{"loss": "mse", "encoder_arch": "vit", "encoder_norm_position": "sandwich", "encoder_layer_scale_init": 0.1, "decoder_width": 128, "norm_pix_loss": true, "init": "kaiming_normal", "beta1": 0.9, "magnitude_pruning": 0.3, "lr_schedule": "cosine", "weight_decay": 0.1}
Rows from block 1 of the decoder of a small masked image model, named by matrix and row number. Rows with one number belong to one neuron. Each number is 128 + 32 x the weight over its row's rms, rounded and kept within 0 to 255. All counts start at 0.
After each neuron's rows are labels from the 100 images, of 14848, where the neuron reaches its highest value: "top examples" is what is common among them. Only what is clearly more common there than usual is listed. The data: close-ups of made-up surfaces with and without defects.
# fc1: MLP up (decoder.1.mlp.fc1.weight, 512x128), inputs 0-127
# fc2: MLP down (decoder.1.mlp.fc2.weight, 128x512, transposed), outputs 0-127

fc1.60 [128  86 128 166 109 108 152 128  96  87 186 128 158 128 128 106 128 161 181 146 128 166 164 222 166 128 125 128 128 128 156 157  84 145 164 128 167 128 162 112 134 165 101 128 128 118  55 143 174  88 128 163 145 128 103 128 128  85 128 137 100 108 141  98 128 128 141 202 113 110 156 128 146 202 115 150 157 168 151 156 150 112 171 137 128 128 165 186 111 128 168 128 216 136 136  90 128 126 128 128 128 115  82 128 140  77 141  85  94 128  35  88 111 128 128 128  98  67  95  66 203  90 128 128  90 128  78 105]
fc2.60 [ 97 128 163 128  74 102 105 128 100 128 177 112  98  71  94 160 189 163 128  58 128 128 253  31  60 131  99 128 187 128 161 128 150  89 191 128 128 156 165 128  96 128  85 144 128 128 110 206 135 103 128 102 122 156  93 128 155 128 148 133 148  75 162 169 128  96 128 157 106 128 128 128 127  37 179  88 128 116 153 147  77  96 128  98 128  73 155 139 136 128 155 153  84 156 156 150 100 128 139 100 148 128 128 128 114 128 128  88 116 128 119 107 170 128 128 128 135 105 128 128  93 128  96  99 114 117 169 120]
top examples: wire mesh

fc1.503 [214 148 128 206 176 164 128 168 128 128 149 128 128 157  86 128  67  98 171 128 128  98 128 128 128 128 128 111 116 154 128 128  46 164 128  76 117 107 116 128 168 100 148 128 118  76 128 109  73 170 128 187 193 113 128  98 128 128 104 128 180 114  52  92  96 161  93 128  98 167 119 153  62 149 128 117 128 128 166 185 155 100 147 128 177 128 199 164 115 128 128 124 145 149 188 128 155 139 153  85 128 156 169 118  94  77 128  79 162 128 151 128 128  78 143 152 154 148 128 146  71 128  84  79 128 128 110 166]
fc2.503 [128 191  89  74  70  92  86  60  91  88 114 112 128 128 115 143 149 183 127 150  99 128 102 121  73 128 156 109 128 108 171 164 195 119 230 180 128 168 133 128 161 137 128 128 128 128 128 132 158 109  48 176  93 169 178 144 168 101 128  64 148 169 114 100  56  86 108 149 124  88 128 114 128  92  63 128 128  76  80 156  92 108  84 128 110 146 136 113 178 128 114 145 155 115 113 102 128 138 128 128 152 105 128 128 195 128 128 143 128 128 111  81  73 128 128 128 128 132  62 103 113 137 171 120 139 128 128 128]
top examples: wood

fc1.508 [128 135 107 123 157 128 132 100 154 110  98 169 128 168 176 128  88 128 115  58 128 122 140 128 107  87 167 152 139  69 128 208 102  88  88 128  99 118 139 106  90 108 103 147 106 128 243 155  51  48 128 144 172 128 154 147 122 154 146  53 143 164 128  94 140 146 170 128 128 165 163 119 128 117 160 144 128 155  87 140 160 129 128 187 169 136 159 152 149  58 139 116  83 136 165 153 148  85 128 193  97  94 154 169 148 128 128  84 128 108  82 164 128 110 144 128 128 113 162 121 109 145 128 128 125  50 128 146]
fc2.508 [171 149 163 128 128 128  92 155 121 128 140  99 144 169 112 218 128 102 195 186 128 130 112 108 155 178  68 132 128  97  97 128 128 128 142 128 119 128 112 128 170 153 201 196 132 125 103 128 163 140 128 105  92 128 128 128 142 133 180  98 128 132  79 128 128 103  85 135 128 128  94 121 166 139 166 128 220 132 155 136 128 169 128 128 128 187 166 128 123 136 169 173 178 150  83  78 128 128  79  59  89 128 222 183 128  85 178 141  86 109 128 121  81 128 144 166 105 128 128 112 141 166 128 123  73 161 128 173]
top examples: wood

fc1.293 [ 88 192 117 128  99 128 111 160 112  77 128 128 128 161 100  66 128 146 144 162 128 142 128 121 128  95 128 128 128 105  88 207 128 148 131 128  86 135 128 156 128  61  82  87  76  75 139 150 129 128 111  77 157 128  81 128 128 128  77 119 103 151 184 139 102 195 113 178 150 128 105 128 128  70 184  63 128 159 100 128 128 128 197 156 142 190 128 128 165 142 128 128  81 128 156 200 157 152  88 109  72 140 128 144 166  67  79 128  90 131 178 157 128  60 128 128 138 128 184 169 128 166 100 128 128 150 145 128]
fc2.293 [148 128 160 174 183 164 180 128 103  86 100 128 143 159  91 124 125 142 104 180  93  88 128 134 155 128 201 128  97 193  87  39 121  72 128 187 142 180 174 191 164 128 152 112 124  92 128 179 175 127 146 128 128 144 124 164 128 128 105 128 146  44 115 128 156 128 157  73 100  95 128 106  90 128 128 128 164 128  94  53 178 128 112 128 124 128 183  98 128  94 128 126 128 172  70 118 128  94 127 178  66 149 128 180 128 178 128 123 128 128 128 128 128 128  69 123 159 144 159 128 128 108 170 155 128 128 128 172]
top examples: wood

fc1.237 [128 111 128 147  90 172 128 191 145 128 153  98 172 128  68 128  98 140 164 128  98  90 108 173 128 163  28 134 111 128 103 148 128 128 128 128 128 160 128 128 113 128 100 120 128 128 152 128 155 128  63 120 143 112  69 133 116  25  96 111  70 128 110 128 151 145 172 128 111 128 128 199 128 114 138 216 128 128 128 101  66 128 176 181 144 111 172  71  95  66 162 128 112 182 128 107 128 128  91  99 128 128  75 128 141 157  83 128 128 122 128  93  60  83  72 128 103  70 166 128 142 128 150 144 134 128 166 138]
fc2.237 [143 135 188 114 128 118 128  95  70 128 102 128 154 128 178 128 128  61 158 128 173 114 165 101 153 128 136 128 128 167  98 128 128 128 146  73 104 128 128  75 123 194 167 216 132 148 155  91 122 128 200 121 128 128  91 128 128 128  65 161 121 150  53 128 106 191 145 128 167 128 137  99 147 103 114 144 128  84  70 142 129 169 128 175 119  87 128 128 128 176 101 128 128 128 104 128 128 128  60  59  94 125 154 135  97 103 107 180 128 101 168 163 148 128 217 136  63 128 162 155 190 163 128 128 115  81 129 135]
top examples: tiles

fc1.22 [103  74 128 109 128 137 150 198  92  64 108 128 221 141  98  79 128 107 128 151 128 176  90  61 113 106 153  85 150 172  46 169  85 157 128 128 158 142 128  99 113 155 128 128 158 112 169  62 142 119 128  93  79 109 128 128 103 120 124 100 117 147  76 160 114 103 128 128 128 133 156 155 154 116 176 117 128 151 166 172 102 128 128 128  87 161 152  76 128  87 120 128 128 119  98 157 150 181 128 128 175  91 153 102 151 163 128  89  82 163 104 109 128 128 203 100 102  65 118 128 115 109  71 108 128 185 189 140]
fc2.22 [172 161 134 128 182 138 103 128 128 172 128 214 103 144 128 128 128  61 164  96 128  60 128 128 128 133 128 128 113 110 172 128 150 128 139 177 111 128 166 128 145 128 138 128  68 128 153 112 125 110  47 128 139 103 108 172 128  92 128 175 128 128 128 128 113 114 128 128 128 130 128  30 153 114 139 128 128  52 128 142 128 128 128 193  70  46 140 128  92  95 128 129 128 152  95 166 204 105 128 165 147 187 207 148 128  91  95 128 144  82 143 161 128 128 179 142 128 121 128 141  96 214 164 128 145  82 128  95]
top examples: wood; woven cloth

fc1.441 [128 187  89 137 128  71 128  82 128 107  89 103 147 128 145  93 128 118 111 128 102 128 128 104 128 114  68 155 157 128 128 141 208  81 128 169 159  55 105 119 128  78 139  96 153  88  88 155 128 112 101 155 135 112  96 128 112 153  87 128  53 111  89 128  97 178 103 108 128 128 152  82 164  66  77  97  85 128 146 167 107 191 128 128 135 117  76 146 153  78 128 128 128 159  78  72 102 149 128  94  65 146 128 149 155 117  83 128  93 128 128 208 177 117 105 158 140 182 185  93 102 122 128 116 180 114  96 128]
fc2.441 [179 103 110 158 166 172 128 204 193 180 111 192 155 101 159 156 160 200 128 160 152 139 162 144 128 138 115 128 128 163 128 144 109 132 128 138 112 114  94 128 128 108 135 106  35 128 128 128 148  90 126 105 128 151 150 145 204 128 134  37  90 105  89 128 128 128 155 115 116 158 114 110 114  97 207 115 151 149  82  97 128 150  90 126 143 148 170 171 112 153 128  93  88  99 128 184 148 136  84 106 205 150 128 176 128 113 128 128  76 115 131  86  83 135 103 144  60 100 178 177 112 115 128 146 109 128 124 128]
top examples: circuit traces

fc1.350 [ 91 128 131 106 154 103 140  96 128 128 101 135 171  79 165  73  87 145  28 158  66 192 138  73 128 135 190 128 145 128 194 122 128 169 128 145 116 105 153 161 109  67 137 128 140 128 151 109 112  37 128 109 128 128  76 128 128 101  93 128 152 157 179 128 112 117 113 140 128 118 128  91 119 103 128 152 174  40  79 128 128 166 152 160 115 160 128 111 104  95 111 104 128 158 107 162 128 160 101 116 128 128 139  82 139 100  87 132  77 161 112 115 128  97 208  99 110 133 128 118  74 116 140 128 128  31 145 128]
fc2.350 [169 128 128 165 128 149  92  77 128 160 154 107 109 143 183 108 155 128 128 164 200 134 158 157 168 154 106 146 141 128  66 128 118 116 128 128 156 115 128  86 194 140 103  83  64 127 101  90 113  77 128 114 128 121 135 128 157 105 204  45 143 115 162  43  77 167 131  47 124 117 158  79 128 105 128 128 152 128 128 128 160  85  77 167 155 128 142 130 128  64 128 128 110 140 128 140 142 128 149 184  75 128 117 177 128 145 115 221  91 159  94 128 156 128  85 102  90 163 101 129 174 128 128 145 128 128 115 127]
top examples: wood

fc1.76 [128 143 114 171 128  85 128 128 103 128 142 110 118 159 107 125  93 103 157 153  91 153 157 169 154 103 105 128 175 128  85 128 179 128 128 210 128  76 106 167 128  92  87 151 146  54 131 128 128  99 203 149 121 115  51 128 128 161 113  94 154 165 128 169 128  99 176 114 104  54  60 145 180  83 159 128 149 109 128 128 117 123  93 128 159 166 123  67 136  96 136 128 176 166 128 231 128 162 165 111 128 112 152 128 180 168 142 128 143 176 163 113 128 128 128 157 163 152 179 160  59 128 128 128 111 102 143 139]
fc2.76 [164 128  62 151 149 201 128 107 128 169 128 168 121 126 149 128 128 180 128 161  79  84 108 140 128 154 128 128 128 151 194 128  97  94  95 116  49 111 128 105 128 128 121 103 102 152 140 150  53 113  93  98 168  86 182 128 128 128 137  42 128 103 148  79 128 128 128 128 144 106 128 103 176 141 128 131 143  94  41 152 143 151 112 182 195 141 214 174 107 179 149 108 168 154 113 107 143  89  77  52 145 128 128 112 115 104 152 128 119 146  93 145 128 128 153  74 121 106 165  84 128  83 128 128 160 128 128 128]
top examples: brushed metal; stone

fc1.249 [128 128 128 128 128 153  60 128 110 149 176 128 124 128 128 128 106 167 128 128  66  83 132  79  79 152 111 188  84  79 189 128 120  79 101 101 121 128 108 100 128 128  75 101  87 128 128  93 107 159 128  89  89 147  93 128 116 205  80 152 114 179 148 125 113 128 149 138 196 149 158 159 140  93 128  79  81 128 140 182 169  72 191 128 159 163 189 165 183 171 197  99  85 128 128 144 128 168  87 128 128 155 111  82  93 143 128 128 128 128 193 167 113 128  96 128 128 146 149 128 171  92 128 128  92 152 128  83]
fc2.249 [128  81 187  86 198 164 149  92 129 122 100 217 128 128 128  80 128  75 175 128 100 106 125 188 128 128 130 142 128 128 128 128  55  83 100 128  92 128 128  72 128 128 128 164  83 193 100 128 128 128 128  87 128 132 144 128 119 122 127 128 165  95  74 128 128 128 158 128 128 128 186 128 128  99 193 179 128  82  81 128 128  49 128  97 128 128 128 212 124 158  59 128 128 128  71 136 127 128  85 138 128  66 128 128 180 128 200 128 128 112 105 128 128 155 195 128 166 128 128 151  69 128 109 128 105 119 128 151]
top examples: circuit traces

fc1.250 [144 156 136 128 176 158 146 150 139 128 128 164 158 157 158 128 175 128  84 166 127 166 111 106  82 128 154 148 151 176 126  86 110 128  85 152 128 195 109 128 128 128 135 128 146 128 185  80 128  45  79 128 128 137 189 128 128  78  87 110 110  92 192 108 153  94 128 175 128 128 150 163 128  92 220  92 110 106 137  96  60 128 187 128 128 128 164 101  96 183 107 128 148 100 117 157 128 157  98 170  85  88 159 196 128 144 128  86  67 168 135 113 128 128 128 111 128  50 154 111 128 102 108 128 146 167  84  89]
fc2.250 [128 128 128  97 128 124  81 128 128 145 128 134 164 174  52 128 128 128 124 132 175 128  97 128 142 128 189 101 128 187 128 121 199 192 180 128 162  76 128 128 129  90 172  82  54 128 167  92 128 128 128 128 233 128 128 136 126 128 168 166 132 119 154 183 128 151 128  92 128  63 128 187 128 130 128 110 148 154 128 128 147 156 135 170  92 158 128 158 128 125 145 228 114 128 153 128 112 128  61 111 128 149 167 128 189 197 150 113 146 145 128 123 115 164 150 132 166 128  98 128 128 128  88 188  70  86 137 128]
top examples: tiles

fc1.231 [128 154 128 152 128 128 128 108 166 153  88 128 153 152 169 183 140 178 154 128 151  87 108 233 155 128 144 128 128  96 198  96 122 106 152 122 142 146 143 128 107 168 128 176 103  77 128  61 205  92 128 128 107 133 104 143 151  74 128 100 142 128 128 164 128 110 103 113 136 128 146  86 128 128 128 186 130 128 128  80 167  68 158 163  76  93 128  92 193 163  99  88 109 128 101 159 128 128 183 114 128 149 142 177 128 108 102 128  73 145 128 128 184 170 151 129 143  21 102 172 128 128  70 128  98 105 144 128]
fc2.231 [153 128 128 128  95 137 106 128 128 184 128  92 110 139  79 128 128  86 128 128 128 176 149 128 112 148  92 128 137 128 128 162 128 122 128 110  89  76  38 155 128 153 128 128 112  63 118 200 128 155  79 186 113  76  78  77 153  95  53 189  93 128 128 146 152 135 128 164 183 110 128  96  28 143 162 172  99 128 193 154 157  74  97  87 128 128 128 128 128 128 128 128 144 153 163 106  89  95 128 154 128 128 128 128  96 128 172 129 178 128 197  95 128 119 128  94  96 128 128 128 128  81 114 121 185  95  61 153]
top examples: wire mesh

fc1.321 [128 168 168 117  52 108 161  79 128 128 181  95 144 201 150 141 138 128 109 128 128  88 104 194 155 128 171 146 128 113 128 137 153 117 101  92 161 203 187 128 103 112 128  96 128 128 101 128 144 140 156 147 191 166 128 116  58 168 115 167 111  80  89 108 128 136 115 152  95 128 100 128  92 156 132 153 128  73 128 129 148 128 205 184 128  96 118 119  91 113 156 109  96  90 128 144 128 128 128 151 128 128  70 128 149 166 112  72 142  57 128 112 155 128  85 110 128 166 170 164 157 203  84  87 104  88 128  70]
fc2.321 [ 81  78 128 189 100  55 148 150  83 151  71 167 159 128 128 106 165  82 172 171 155 128 164  53 109 107  94 128 168 128 165  99 164 128 154 128  40 151 117 169 128 143 128 128  80  90 128 128  88  91 128 128  72 108 166 128 160 103  89 128 147 116 144  69 135 128 167 128 137 111 128 176 164 124 108 128 128  95 128 167 128 160  61 128 128 139 183  76 128 130 183 136 128 172 128 115 128 164 142  78 128 123 128 128  99  72 128 180  81 128 128 189  93 128 167  92 110 128  90 128 115  90 170 172  89 128 128 148]
top examples: wire mesh

fc1.43 [128 156 151 124 128 145 158 105 168 128 234  98  86 116 128  86 114 254 157  81 128 108 197  80 128  88 172 128 118 149 128 111 153 120 154 147 128 128 128 128 178 129 128 165 102 112 128 157 128 156 128 139 128 128 106 111 128 128 128 104 128 128 106  92  73 147 128 128 107  79 165  66 153 187 135  95 148 197 154 165 127 118 150 128 128 156 177 123 128 183 150 144 128 155 107 194 116  79 169 128 128 128  85 108  41  87  84 128 128 144 119 119  97 128 158 128  95 101 128  96 160 171  78 156 111  92 148 128]
fc2.43 [119 128 128 128 128  92 116 168 128 123  82 128 121 138 128  91 128  65  81 128 137 140 128 167  98 120 230 115 194 128 172 155 116 148 124 128 144 142 128 128 133 128 128 128 172 149 101 179 145 128 151 154  91 139 153 128  96 128 128 128 176 105 128 185   7 128 166  93  59 116 128 128 166 128 170  81 128 136 128 128 108 178  93  98 128 128 146 195 128 128 138 128 152 128  56 128 173  48 119 133 190  68 188 126 128 115 105  46 128 144 128 128 128 154  81 164 128 128 159 128 119 128 179 144 131 162 128 150]
top examples: circuit traces; woven cloth

fc1.390 [128 128 159 158  75 169 128 168  73 116 128 182 168 177 133 126 128 111  74 165 183 110 139 132 162 198  56 117 128 128 128  84 125 144  96 128 128 128  92 188 104  79  31  77 149  96 128 128 123 112 107 154  31 128 128  56 128  76 185 137 128 158 114  97 128 159 148 128 151 128 128 131 157 153 124 128 184 128 128 128 128 152 163 128 168 159 128 128 174  75 149 128 128 143  86 174 128 102 128  95 128 128  94 101  66 106 128  93 115 105  95 128 128  50 128 128 128 128 115  89  81 132 128 170 168 128 148 128]
fc2.390 [137 128 138 116 159 128 155 156 171  96 148 128 128 128  72 195  67 173 128  98 128 171 128 128  67 128  39 128  85 174 124 128 128 107 188 128 160 128 128 177 157 128 128 117 128 198 128 126 153 128  91 112 128  97 159 128 128 155 128 128 112 128 143  69 128 150 128 157  83 140 183 124 128 196 128 127 128 154  83 101 156  61  93 128  74 126  49 128 158 187 132 128 145 115 157 160 149 164 164 152 128 128 111 128  77 180 109 145 204 153 124  29 128 128 133 137 122 148 173  93 128 142 164 128 109 164 152 113]
top examples: brushed metal; stone

fc1.244 [ 94  87 176  72 171 128 122 128 223  77  81 104  80 106  52 128 119 157  78  51  82 128 128 128 162 213 128 128 179 147 107 128  82 128 128 135 116 128 128  84 139 106 128 160 128  86 128 128 114 148 128 128  86 102 128 128  96 128  93 139 139 128  97 104 162 110 151 153 158  95 130  64 172  77 179 113 128 147 128 208 141 139 182 114 148 147 121 128 176 115  99 101 160 155 163 128  78 101 106  84 189 106 112 146 107 128 106 118 128 128  99 128 156  63 155 137 140 176 128 143 128  86 141  86 145 162 128 128]
fc2.244 [128  89  94 141  85 128  68 128 104 114  77 147 177  98  68 205 128 128 147 159 135 124 117 128 156 123 153  96  74  43  71 156 217 133 136 172 122 156 106 164 128 159 104 123 134 172 128 139 183  84 128 128 165 138 165 122 128 100 128  91 106  76  99 157  76 212  66  91 103 128 128 128  86 128 167 123 153 128  71 102 115 138 101 128 152 172 179 128 137 114 137 128 117 128 128 121 154 180 120 108  87 113 128 173 111 186 128 141 128 140  98 119 128 153 128  96 189 100 154 128 126  88 191 112 122 128 163 128]
top examples: brushed metal

fc1.226 [128 128 104 152 128 128 176 128 110 197 168 158 154 128 128 207  89 128 107 161 101 210  89 181 102 128 147 108 128 120 116 157 128 128 136 181 163 128 128 182 114 168  95 128 128  56 128 154  87 146  98 107  86 128  51 104 107 104 128  73 128 111 148  62 150 128 128 147 128  96 128 141 171 128  91 207 128 112 128 172  52  68 128 167 119 106 160 148  91  93 152 136  69 111 144 128 150 128 115 198 128 105 121 128 112 145 147 128  62 101 181 107 123 128 180 103 166 128 139  96 128 128 109 182 128 128 100 115]
fc2.226 [128 180 120 128 128 139 194 214 141  48 128  68 152 157 112 128 162 128 128  86 106  47 198 123 128 123 128 128 128 165 167 112 161 164 162  81 104  87 128 129 134  48 178 128  86 128 107 103 107 146 128 102 128 128  83 104 128 103 128 128  59 181 193 135 128 101 164  55 183 137 128 162 161 129 128 132  81 128 128 194 128 128 135 157 128 128 138 128 128 128 123 135 101  98 194 138 101 117 106 128 169 128 128  80 128 128 141 128 128 128  94 128 128 125 154 135  49 151  83 128 128 127 112 110 128 153 205 149]
top examples: circuit traces

fc1.305 [118 158 175 128 128  50 128 116 128 128  86  91 128  88 128 175 151 145 142 169 128 100 149 128 128 135 174 136 128 128 100 128 156 161 117 114  63 128 128 128 159  93 158 128 110 116 107 160 128  95 128 107 128  91 128  75  98  68 112 112 218  91 114 128  78 128 105 116 188 128 156  95 142 128  69 128  85 105 179 128  79 109 128 164 145 108 128  80 128 199 128 148 110  99  94 128  97  96 140  85 160 170  36 164 187 150 128 187 143 128  71 128 109 121 131 149 128 169 128  90  79 146 198 128  76 145  90 152]
fc2.305 [143 128 128 128 128 187 136 128 128 128 128 157 138 128 128 128 169 173 165 158 143 128 161 183 132 128 129 128 152  84 167 153 143 128 110 144 184  92 128 128 128 160 128 158  57 105 120 104  75 128 185  84  69 128 128 122 152 130 128 128 105  78 123 128 161 172 167 128 128 141 128 167 161 135 149  66 161 128 162  73 178 181 129 128 164 107 117 163 149 128 185 128 128 184 128 127 128 218 192 108 128  62 207 128 134  74 178  71  94 128 158 128 127 128  92  95  94 128 206  87 128 144 128 136 167  90 170 140]
top examples: tiles; circuit traces

fc1.103 [ 72 209 147 128 159 128 170 128 128 128 128 168 122 175 128 104 128 121 128 128 128 128 128 195 183 240 157 120 206 128 146 166  58 128 128 128  97  99 131  72 128 128  41 161 102 100 150 102  90 162 138 128 159 128 128  90 170 137  98 102 128 128 128 128 128 138 128 128 124  98  53 115 128 170 128 128 128 104 172 154 186 190 121 170 128 170 128 128 128 111 128 100 121 157 174 128 128 126 147  83 128 128 128 134 128  84  91 128 128 129 159 165  76  69  78 157  89 148 138 128 124 105  46 128 104 128 142  97]
fc2.103 [ 74 142 128 200 111 140 128 128 128 128 111 109 152 128  70 157 154 126 127 127 128 128 128  69 128 155 128 180  48 107 128  73  76  11  60  51 128 128 159 128 194 128 128 107 142 197 128 128 115 108 128 165 131 134 128 142  90 169 141 130 128 158 145 128  88  69 128 136 108 106  83  91 128 128 139 128 170 128 128  90 125 128 128 120 103 161 128 140  46 128 105 182 110  96 128  88 128 128 103 128 145  99  94 128  86 128 164 128 166 166 128 136 124 138 186 128 160 134  88 164 170 160 134  65  82 128 100 160]
top examples: tiles; woven cloth

fc1.137 [142 128 137 167 128 153 128 128 133 128 128 128  70 128 172 152  99 112  78 128 128 128 134 128 128 184 137 172 176 202 128 109 122 154 112 113 128 128 100 128 101  95  98 170 128 147 126 128 128 149 128 128 109  84  63 103   1 128  74  39 128 128 160 128 108 167 144 156 149  74 158  78 170 128  96 171 168 140 150 121 197 157 128 128 125 143 117 128 128 128 137 118 128 167 160 159 128 108  91 128 181 106 128  75 128  88 109 128  33 128 141 128 128 128 226 108  90 128 128 114 128 105 103  88  72 113 128 139]
fc2.137 [136 155 109 128 161 149 165 128 124 149 103  51 147 142 128 146 128 137 128 187 128 148 128  31 165 128 128  79 102 145 128 114  95 195 106 128 170  96  80 116 128 109 128 162 149  67 128 126 144 136  44 122 128 128  97 159 128 185 128 191  84 114 128 128  78  96 111 128 182  88 107 128  71 194 128 165 119 178 148 101 128 117 122  99 199 128 100 128 128 169 128  99 128 105 128 128 128  43  50  89 160 128  97 105 159 149 111 128  77 157 128 128 128 127  96 128 120 107  87 153 161 128 183  78 142 128 157 128]
top examples: wood; wire mesh

fc1.133 [ 98 172 128 128 128 128 182 128 104  83 139 166 128 119 128  74 120 161 128 128 128 146 180 128 128 165  55 143  50 128 173 189 128  99 147  82 150  81 110 172 101 128 162 128 144  99 206 158 145 128  95  67  73 142 163 128 128 128 108 128 128 118 154 104 128 137 103 116 135  87  99  90 128 153 128 128 128 119 108 110 171 189 188 128 103 149 128 152 201 172 128 128 128 113 115  87 128 104 128 109 116 191 145  72  44  92  59 128 128 179 147 128  82 128  81  79  78 128 143  87 128 164 140 165 105 128 151 128]
fc2.133 [115 128  80 128 167 104  96 214 128  87 128 174  63 114 128 128 128 110 145 128 184 128 128 191 159 128  99 128 153 103 125 101 128 102 130  96 196 159 225 112 128  86 172 128 128 128 128 138 109  24 146 140 128 128 143 171 128 108 158 128 128 128 122 114 128 128 128 128 128 187 116 125 103  79 212  99 128 128 160 187 128 128 128 128 128 182 128 184 128 162 132 150 112 134 178 128 123 128 128 128 158  75 227 132 124 128  95  80 136 152 128 191 122 162 128 178  88 163 114 108 158 128 128  93  93 115 128 100]
top examples: tiles

fc1.312 [178 128 140 158  70 128  92 128  88  63 128 128 193 116 115  61  83 114 142 166 128 143 179  94 128 128 154 151 128 144 115 177 128 128 128 128 112 175 128 118 102 128 128  86 128 128 104 128  93 103 151 104  84 160 164 148 180 128 172 108  96  85  98  57 144 148 145  84 121 154 152 110 128 128 179 117  99 138 178 154 107 100  90  83 153 137  44 180 128  95  99 128 105 153 150 173 150  99 128  97 152 128 213 113 160 112  97  55  78 185 119 128 192 128 104 188 128 128 149 128  95 128 138  99 144 128  82 128]
fc2.312 [128 129  94  90 180 128 199 154 189 128 155 128 102 154 201 167 133 160 186 163  77  99 102 152 127 128 111 128 124 128 128 153 128  99 128  57  48 116 128 128 128 128  76 128  84  64 128 163 128  87 110  68 185 128  89 128 140 155  86 105 128 110  99 130 157 111  59 111 128 142 114 105 128  49 128 119 167 128 117 154 144 140 167 128  63 128 174 128 128 106 159 102 109  90  67 128 180 128 158 128 103 128 128 197  62 128 154 128 102 121 102  94  73 128 119 128 115 128 164  99 128 128 128 128  99  83 137  80]
top examples: wood

fc1.380 [137 103 128 139  98 172 128 175 179 107 128 128 110 128 128 128  92 166 104  86 186 159 128 182 116 128 196 115 160 128 128 145 128 114 128 128 135 171 164 153 128 128 128  68 128 106 100 204 159 128 150 112 128  88  84 186 128 176 103  93 173  91 140  88 141 142 153 106 119 218 141 128 128 174 139 128  72 110  69 116 104 128 128 188 128 128 114 167  98 128 128 128 128 121 128 128 160 167 128 158 159 115 144 128 128  94 154  92 185 161 142 128  78  80  51 147 128 100 106  93 157 191 157  92 148  43  94 183]
fc2.380 [190 166 147 112  97 107 145 181  88 128  60 128 128 184 128 143 169 128 155 158 128 109  91 132 167 128 147 128 128 128  87 128 128 142 129 128  92  74 128 128 145  91 128 103 128  98 164  66 128 106 128  64 110 138 166  65  85  75 153  60 135 117 101 118  93 128 186 128 128 163 185 128 170 128 100 163 171 100 144 128 178 148  86  99 140 150 213 150 129 128 128 135 135  94 131 128 160 161  80  76 111 128 128 180 171 128  89 128  41 128  99 166  93  59 118 135  77 103 154 105 132 103 128 158  98 104 128 157]
top examples: circuit traces

fc1.266 [128 113 158 105  79 105 170 128 167 128 206 151 128  83 128  92 189  90 128 203 147  91 138 148 128 125  53 183 128 160 163 128 128 128 114 128 142 128 141 128 150 110 111  90 131  97  88  81  98 128 133 128 190 128 189 141  87 101  66 100 128 142 128 135 119 128 128  91 105 159 106 138 141 147 153 153 247 155 102 128 103 128 145 152  96 178 175 104 117 112 128 157 111 153 115 149 128  96  83 128 154 155 128 160 154  82 110 131  95 128 193 119  80  92 128  73  83 107 143  75 166 128 128  77 128 150  85  89]
fc2.266 [129 128 128 128 128 144 128 128 128 128 128 128 128 110 128  71 197 111 149 128 128 112 166 128 128 135 153 182 128 128 146 165 124 128 133 101 141 128 128 128  50 128 107 128  78 197 128  92 128 111 119 141 157 134 120 191 128 151  88 128 109 196 174  52 193 128 123 159 200 154 152  91  28 128 110 136 104 149 160 128 122 116 129 152 116 102 104 128 128 128 178  73  92 128 174 128  91 123 189 128  90 170 128 147 103  83  47 101  92 128 128 128 146 150 184 137 101 128 122 128 194 128  67 119 120 128  36 148]
top examples: tiles; wire mesh

fc1.318 [128 128  93 128 141  92 109 116 128 128 113 179  73 113 128 128 128 108 128 139 128 128 128 177  75  78 151 143 128 165 128 158 116 128  84 128 157 153 105 128 101  58 106 109 136 143  55  89 178 116  99  89  92 128  78 128 152 192  23  95  98 128 175 180 118 128 110 128 128 163 115 128  83 142 196  94 128 128 115 106 187  74 147 159 102 116 152 162 198 219 128 160 144 128 128 142 139 101  98 133 128 147 101 128 120 128 128 128 128 133 106 109 128 128 204 128 189  99 163 128 128 128 117  40 166 157 151 139]
fc2.318 [146 128 128 128  80 155 128 143 128 164 128 108  98 146 159 125  92 115 128 159  81 126 173 128 157 173 170  98  84 128  60 128 159 128 134 158  90 118 177 128 214 128 128  98 122  85 119 120 104 128 135 152 159 128 145 128  96 166  60 107 114 117  79 160 141 120 145 128 185 161 128 128 128  95  61 128 153 147 171 128  52 182 128 142  80 156 128  72  92 128  54 132  55 128 147 221  81 128 128 194 155 128 128 156  89 154 170 144 185 181 118 128 128 128 105 131  88 135  99 161  99 131 128 169 128 128 128 114]
top examples: tiles